config = dict(
    arch='caformer',
    qk_norm=False,
    slots_per_expert=1,
    kernel_size=7,
    beta1=0.9,
    eps=1e-08,
    warmup_steps=500,
)
Rows from block 8, named by matrix and row number. Each number is 200 + 20 x the weight over the matrix's rms, rounded and kept within 0 to 999. All counts start at 0.
# pw2: token mixer project (model.blocks.8.mixer.pw2.weight, 96x192), inputs 96-143
pw2.26,198,196,181,199,249,159,149,206,234,187,230,201,167,175,227,175,203,184,172,179,182,205,209,227,174,190,208,186,192,203,225,215,182,176,196,179,205,184,198,219,227,197,219,206,185,231,191,215
pw2.27,209,178,208,196,201,213,173,191,216,198,201,199,217,205,177,213,189,197,164,224,181,186,209,195,200,204,196,154,218,183,160,182,210,186,227,231,193,190,217,203,198,187,228,205,156,207,228,213
pw2.28,238,229,199,219,201,179,227,184,183,220,193,222,206,186,193,217,221,221,212,173,200,173,208,240,216,208,175,193,213,153,231,192,171,161,216,199,207,180,201,188,161,204,187,205,213,197,183,185
pw2.29,202,203,192,232,196,216,193,197,235,198,221,227,194,235,157,171,189,230,211,217,160,209,190,186,184,174,208,171,216,193,210,219,180,216,177,190,191,181,168,235,141,187,204,190,192,194,223,164
pw2.30,186,204,249,166,249,188,220,195,191,225,187,167,203,182,176,222,226,200,200,228,208,242,215,191,201,177,223,241,175,188,222,217,207,270,193,233,220,207,208,197,226,211,184,192,177,209,247,223
pw2.31,236,199,200,184,173,212,199,197,186,203,189,205,177,236,208,193,165,217,164,172,153,208,184,178,248,190,198,212,195,195,198,190,204,230,203,200,187,213,244,219,157,198,205,214,213,190,168,237
pw2.32,220,216,201,185,191,208,193,217,183,190,187,218,204,225,178,176,189,198,226,213,221,180,188,221,197,226,191,185,191,187,161,216,196,207,197,191,198,194,210,206,192,181,234,214,218,218,186,211
pw2.33,165,185,185,218,198,193,203,215,235,200,241,243,211,228,177,196,184,213,205,200,221,183,194,208,182,192,201,217,216,179,217,199,198,124,188,199,192,183,181,141,219,214,227,214,189,210,176,190
pw2.34,186,221,173,196,169,162,195,161,217,209,191,168,181,220,204,197,209,201,160,184,207,167,196,225,228,183,193,226,214,212,180,204,160,229,225,237,180,188,238,177,205,187,189,213,193,197,194,197
pw2.35,197,225,240,203,191,206,197,184,238,213,226,205,231,185,175,186,215,200,222,208,190,228,194,209,187,225,164,217,214,205,204,212,204,212,231,199,185,169,200,183,185,195,199,219,208,228,208,215
pw2.36,212,191,187,184,212,203,207,234,209,198,225,202,228,219,188,164,211,206,171,202,207,198,166,160,193,162,196,195,203,229,224,182,206,208,204,176,207,170,216,177,177,199,192,209,206,222,216,212
pw2.37,192,200,165,179,213,220,190,196,199,183,245,195,223,200,176,178,213,202,209,203,243,196,217,170,159,222,223,210,191,216,203,194,174,208,162,194,197,167,203,222,179,183,227,191,178,178,206,220
pw2.38,200,204,233,244,219,222,179,216,189,207,185,185,169,213,230,185,207,207,221,197,178,216,226,214,229,218,210,227,221,203,218,189,197,196,194,172,218,219,211,219,211,200,172,177,214,206,256,174
pw2.39,235,214,167,188,236,172,200,210,185,191,195,194,212,185,185,185,192,185,192,221,191,189,223,260,209,195,218,211,162,222,209,196,206,169,182,226,178,206,197,190,225,216,214,216,205,199,205,226
pw2.40,176,188,207,198,196,231,217,192,213,202,200,216,226,183,187,200,194,186,163,223,182,185,244,198,200,211,189,209,179,187,180,239,176,195,219,175,189,180,225,180,207,202,179,204,214,201,188,213
pw2.41,191,171,235,178,206,168,180,196,221,201,210,167,220,225,230,188,249,165,225,166,215,210,193,156,214,214,233,203,157,210,195,222,200,141,223,218,181,177,193,175,207,226,207,197,209,183,168,179
pw2.42,192,187,204,180,183,205,182,208,188,175,189,194,150,180,236,181,171,197,173,224,186,239,205,200,212,209,229,169,217,186,212,208,177,181,202,157,185,205,177,172,142,188,191,205,190,209,209,211
pw2.43,173,222,204,215,204,229,221,227,180,187,177,218,185,200,239,216,157,223,184,197,202,174,224,228,235,210,185,231,176,212,226,190,220,187,206,189,186,189,182,167,182,181,205,226,199,192,219,184
pw2.44,242,202,211,219,223,224,154,190,206,185,171,195,171,199,218,208,211,208,219,169,179,160,186,241,210,205,207,211,189,215,229,204,207,229,211,251,193,235,177,190,170,190,243,226,205,186,192,192
pw2.45,205,179,223,198,222,188,182,270,190,204,186,211,202,217,178,243,200,209,218,212,190,191,214,215,231,200,179,225,248,205,204,195,214,220,228,219,194,200,233,267,219,205,214,209,184,201,202,210
pw2.46,222,187,190,167,211,200,185,227,193,199,211,156,173,198,209,222,213,217,206,187,208,194,173,202,198,184,183,182,204,216,199,190,180,212,193,185,209,196,209,178,168,199,184,215,205,193,189,197
pw2.47,223,223,209,221,183,215,222,203,186,187,193,205,224,218,202,182,191,151,202,191,221,169,188,190,193,187,180,190,205,195,224,198,212,204,226,203,204,196,184,176,213,189,210,222,214,200,205,248
pw2.48,206,199,186,206,202,231,203,218,192,207,182,194,184,210,206,176,210,210,181,229,186,219,198,211,210,175,237,202,226,213,206,185,235,247,233,198,205,218,187,201,211,195,190,230,216,199,183,228
pw2.49,201,219,236,189,181,189,184,174,215,167,208,220,217,185,185,202,187,239,205,194,188,221,193,214,208,191,217,158,171,206,201,204,207,225,194,207,195,197,209,217,223,161,214,197,203,194,210,173
pw2.50,176,170,249,196,203,211,172,196,204,203,149,207,157,212,265,220,224,209,227,230,204,187,201,198,235,206,218,195,184,228,213,201,197,177,179,217,210,227,181,173,221,194,205,214,197,214,222,187
pw2.51,209,200,176,251,206,202,185,186,192,215,193,203,173,205,202,205,184,190,211,172,192,188,213,191,203,156,205,196,200,206,190,171,180,191,169,172,207,218,221,205,214,212,231,193,206,191,203,210
pw2.52,212,203,184,176,168,196,181,240,229,204,226,198,177,214,187,225,195,212,180,201,211,196,210,184,159,178,200,171,162,209,237,178,216,210,208,231,203,232,221,179,190,177,224,222,209,196,232,189
pw2.53,169,201,181,239,222,220,228,228,191,216,193,188,219,207,236,177,180,210,134,220,204,192,199,176,199,199,201,211,223,200,178,153,213,198,197,223,205,247,169,191,226,191,217,188,206,188,216,218
pw2.54,199,162,228,234,197,217,191,229,201,175,198,209,176,211,188,196,213,168,224,238,201,186,218,174,211,225,214,171,176,209,186,189,208,249,212,158,164,212,190,162,219,162,208,197,192,174,225,201
pw2.55,184,204,222,232,200,200,218,194,232,169,205,168,198,189,204,167,214,217,187,239,211,176,218,175,194,182,179,180,176,208,185,210,211,204,187,206,196,181,235,216,186,239,196,199,186,167,186,194
pw2.56,227,203,230,197,214,182,199,179,228,200,200,210,201,196,208,212,213,203,219,210,229,187,201,196,211,204,169,198,194,246,179,170,171,200,189,190,175,200,196,188,175,219,229,222,237,164,205,197
pw2.57,198,193,216,183,183,215,217,195,231,208,166,225,190,152,194,195,203,180,200,205,171,185,203,159,198,199,149,205,198,207,175,216,172,185,163,194,201,203,206,194,211,226,196,213,214,212,215,211
pw2.58,187,193,205,176,217,142,154,205,212,184,221,223,188,208,194,218,219,186,212,227,218,245,230,199,156,197,221,218,207,182,152,205,231,221,184,199,156,188,183,198,203,176,188,217,213,214,210,191
pw2.59,187,166,177,198,189,193,222,213,171,208,165,194,166,223,172,217,208,171,214,223,142,186,174,243,235,199,206,207,193,213,222,208,189,212,241,223,201,237,190,223,247,216,191,212,203,202,200,207
pw2.60,204,234,223,194,181,213,254,202,202,208,207,196,218,203,180,220,179,205,210,180,162,176,167,225,224,206,212,196,213,249,207,198,175,187,174,163,159,171,182,230,205,185,181,222,208,201,184,191
pw2.61,234,176,206,177,208,222,208,243,167,203,181,201,171,228,204,223,213,182,230,224,215,220,194,235,210,211,177,193,201,220,187,197,197,226,198,185,205,221,201,215,203,209,214,172,220,217,192,191
pw2.62,185,234,213,203,211,190,174,226,209,174,228,181,190,187,208,165,206,164,218,211,223,204,185,179,187,213,220,186,234,208,194,209,237,196,177,173,170,176,216,228,188,168,185,222,169,235,185,200
pw2.63,210,188,191,170,176,162,190,225,207,214,247,172,224,244,196,213,204,181,171,183,201,199,213,211,157,181,223,203,214,199,220,208,195,170,201,182,190,183,182,198,195,220,216,193,201,215,181,195
pw2.64,183,224,220,213,229,210,200,244,183,184,182,193,206,195,249,157,211,244,205,206,203,176,162,205,206,192,210,193,167,225,182,185,202,188,182,197,189,205,264,215,200,207,230,212,196,226,204,236
pw2.65,206,204,223,195,240,213,173,188,211,217,217,179,183,169,200,222,214,194,197,186,205,199,200,194,159,235,176,195,251,216,196,158,191,202,207,214,212,196,187,179,220,172,200,218,213,191,199,225
pw2.66,218,215,206,204,209,191,191,206,211,189,206,187,214,191,194,192,194,206,134,160,235,210,217,207,186,185,250,210,201,215,223,206,200,175,219,198,163,210,211,164,246,196,194,220,197,228,201,184
pw2.67,213,219,232,185,187,178,211,187,181,180,217,217,203,246,194,208,218,182,194,191,251,200,178,230,176,220,250,231,179,238,231,199,211,203,181,184,205,203,170,241,207,218,196,209,205,219,218,210
pw2.68,222,182,237,197,211,163,174,179,188,193,203,212,175,180,191,170,199,199,243,205,209,213,194,191,188,209,178,208,212,205,179,175,178,209,203,192,182,177,210,192,206,157,179,198,214,184,163,209
pw2.69,171,171,178,233,200,224,225,210,179,182,207,232,192,145,177,233,198,208,181,172,189,196,208,231,198,214,218,228,240,142,185,247,212,203,206,205,182,193,193,184,212,205,201,175,180,209,165,177
pw2.70,234,214,200,167,195,202,213,219,209,199,194,209,220,237,196,193,187,191,204,213,171,196,218,186,171,176,195,183,216,209,210,195,225,192,183,212,222,188,182,169,202,199,205,194,221,174,190,197
pw2.71,224,218,221,190,203,202,172,156,183,224,207,189,199,203,195,214,210,209,220,196,236,192,204,209,190,208,234,225,184,189,168,167,216,186,237,199,209,222,249,189,223,202,216,199,226,193,231,198
pw2.72,192,199,178,153,202,198,170,207,216,188,200,207,200,202,225,213,211,206,209,144,222,189,212,177,215,183,200,180,218,208,211,217,203,171,197,213,209,194,189,201,182,198,190,213,182,188,184,181
pw2.73,203,189,183,203,204,239,222,221,177,201,192,199,190,206,194,220,190,216,170,236,204,211,225,217,212,222,199,188,215,181,182,227,216,215,186,245,206,190,231,231,173,202,206,187,213,155,227,202
pw2.74,186,203,210,231,194,193,196,201,197,179,211,173,194,213,205,198,166,222,203,222,181,215,215,207,163,188,214,214,191,154,234,193,189,203,225,206,221,201,241,256,201,198,227,222,179,181,213,192
pw2.75,170,198,207,164,199,180,210,202,182,194,201,207,205,178,209,179,206,161,172,219,174,195,186,202,195,200,175,220,185,186,197,202,206,245,178,171,188,215,201,201,183,186,191,211,197,212,207,180
pw2.76,223,193,202,218,192,198,218,206,197,189,188,210,189,205,183,204,211,181,196,237,219,183,185,209,211,230,176,181,192,192,234,174,225,194,228,221,204,202,181,199,177,213,205,194,196,194,194,179
pw2.77,189,201,217,225,217,177,196,167,221,167,183,213,184,186,177,200,151,156,250,173,176,232,212,209,185,171,212,198,178,190,206,218,191,239,206,174,209,212,209,226,215,189,182,194,195,162,180,211
pw2.78,206,197,178,172,187,185,184,209,173,179,212,208,195,187,179,204,204,207,155,224,186,193,191,186,193,230,210,195,211,199,157,165,190,233,168,159,177,197,216,201,186,234,187,223,191,177,204,201
pw2.79,191,195,191,193,182,210,178,219,223,221,200,220,178,213,200,222,181,194,176,233,219,222,192,173,225,230,192,205,188,165,188,193,181,200,182,196,188,194,180,202,188,209,184,195,219,195,204,175
pw2.80,172,203,169,251,199,218,230,188,207,201,196,213,196,194,212,193,211,217,173,201,191,195,197,219,226,197,188,197,210,189,224,214,212,160,148,209,217,177,195,209,166,191,202,234,163,167,207,204
pw2.81,206,191,208,207,187,208,209,180,181,203,253,221,218,193,207,208,192,226,142,245,200,217,221,197,175,228,225,206,216,186,211,209,189,210,192,211,180,151,201,223,211,247,162,215,182,204,209,195
pw2.82,224,188,174,183,225,213,224,211,238,242,199,159,225,195,183,179,227,190,176,216,196,213,184,199,203,189,252,175,222,211,189,209,198,198,162,204,223,193,235,192,207,213,181,175,218,209,222,207
pw2.83,177,195,196,182,225,214,226,180,153,206,172,230,210,197,177,227,201,192,217,172,189,170,160,211,256,147,202,206,194,193,180,205,210,169,209,179,188,199,189,207,237,171,193,192,207,189,217,177
pw2.84,233,180,198,198,220,175,187,196,194,208,189,170,183,184,201,223,239,207,197,220,188,189,176,194,186,177,190,199,201,208,196,162,201,167,206,221,193,203,209,196,207,195,202,196,213,192,223,170
pw2.85,199,198,204,200,217,250,204,196,234,208,200,214,227,214,183,170,209,217,176,209,192,180,188,204,153,192,189,180,252,217,178,177,203,227,173,172,226,205,195,232,199,183,191,184,181,206,217,196
pw2.86,196,188,208,215,212,213,215,211,197,201,173,216,171,197,221,220,177,204,207,221,181,179,187,188,225,193,180,213,205,210,209,179,165,189,221,186,189,227,184,222,216,179,190,204,202,200,206,177
pw2.87,198,222,186,210,203,174,214,225,188,184,188,199,202,185,198,230,198,177,174,210,227,219,205,197,189,186,154,199,198,208,192,155,171,189,177,189,211,203,253,209,195,147,211,222,229,172,218,209
pw2.88,218,184,214,197,208,177,179,202,243,173,229,198,213,201,236,204,232,185,204,209,182,215,224,237,195,220,217,177,205,226,207,189,205,177,169,180,177,142,244,164,171,204,204,220,172,188,232,200
pw2.89,237,183,194,248,192,223,203,161,162,218,208,221,175,211,206,193,206,231,190,224,201,202,190,179,202,175,217,226,229,209,152,182,205,240,194,217,197,188,266,167,201,220,189,192,195,213,213,190
pw2.90,217,201,212,167,211,201,182,251,221,218,202,240,195,209,203,228,174,202,213,194,218,197,195,153,200,191,270,242,256,171,180,224,217,187,224,250,197,186,221,186,203,173,195,185,201,190,184,172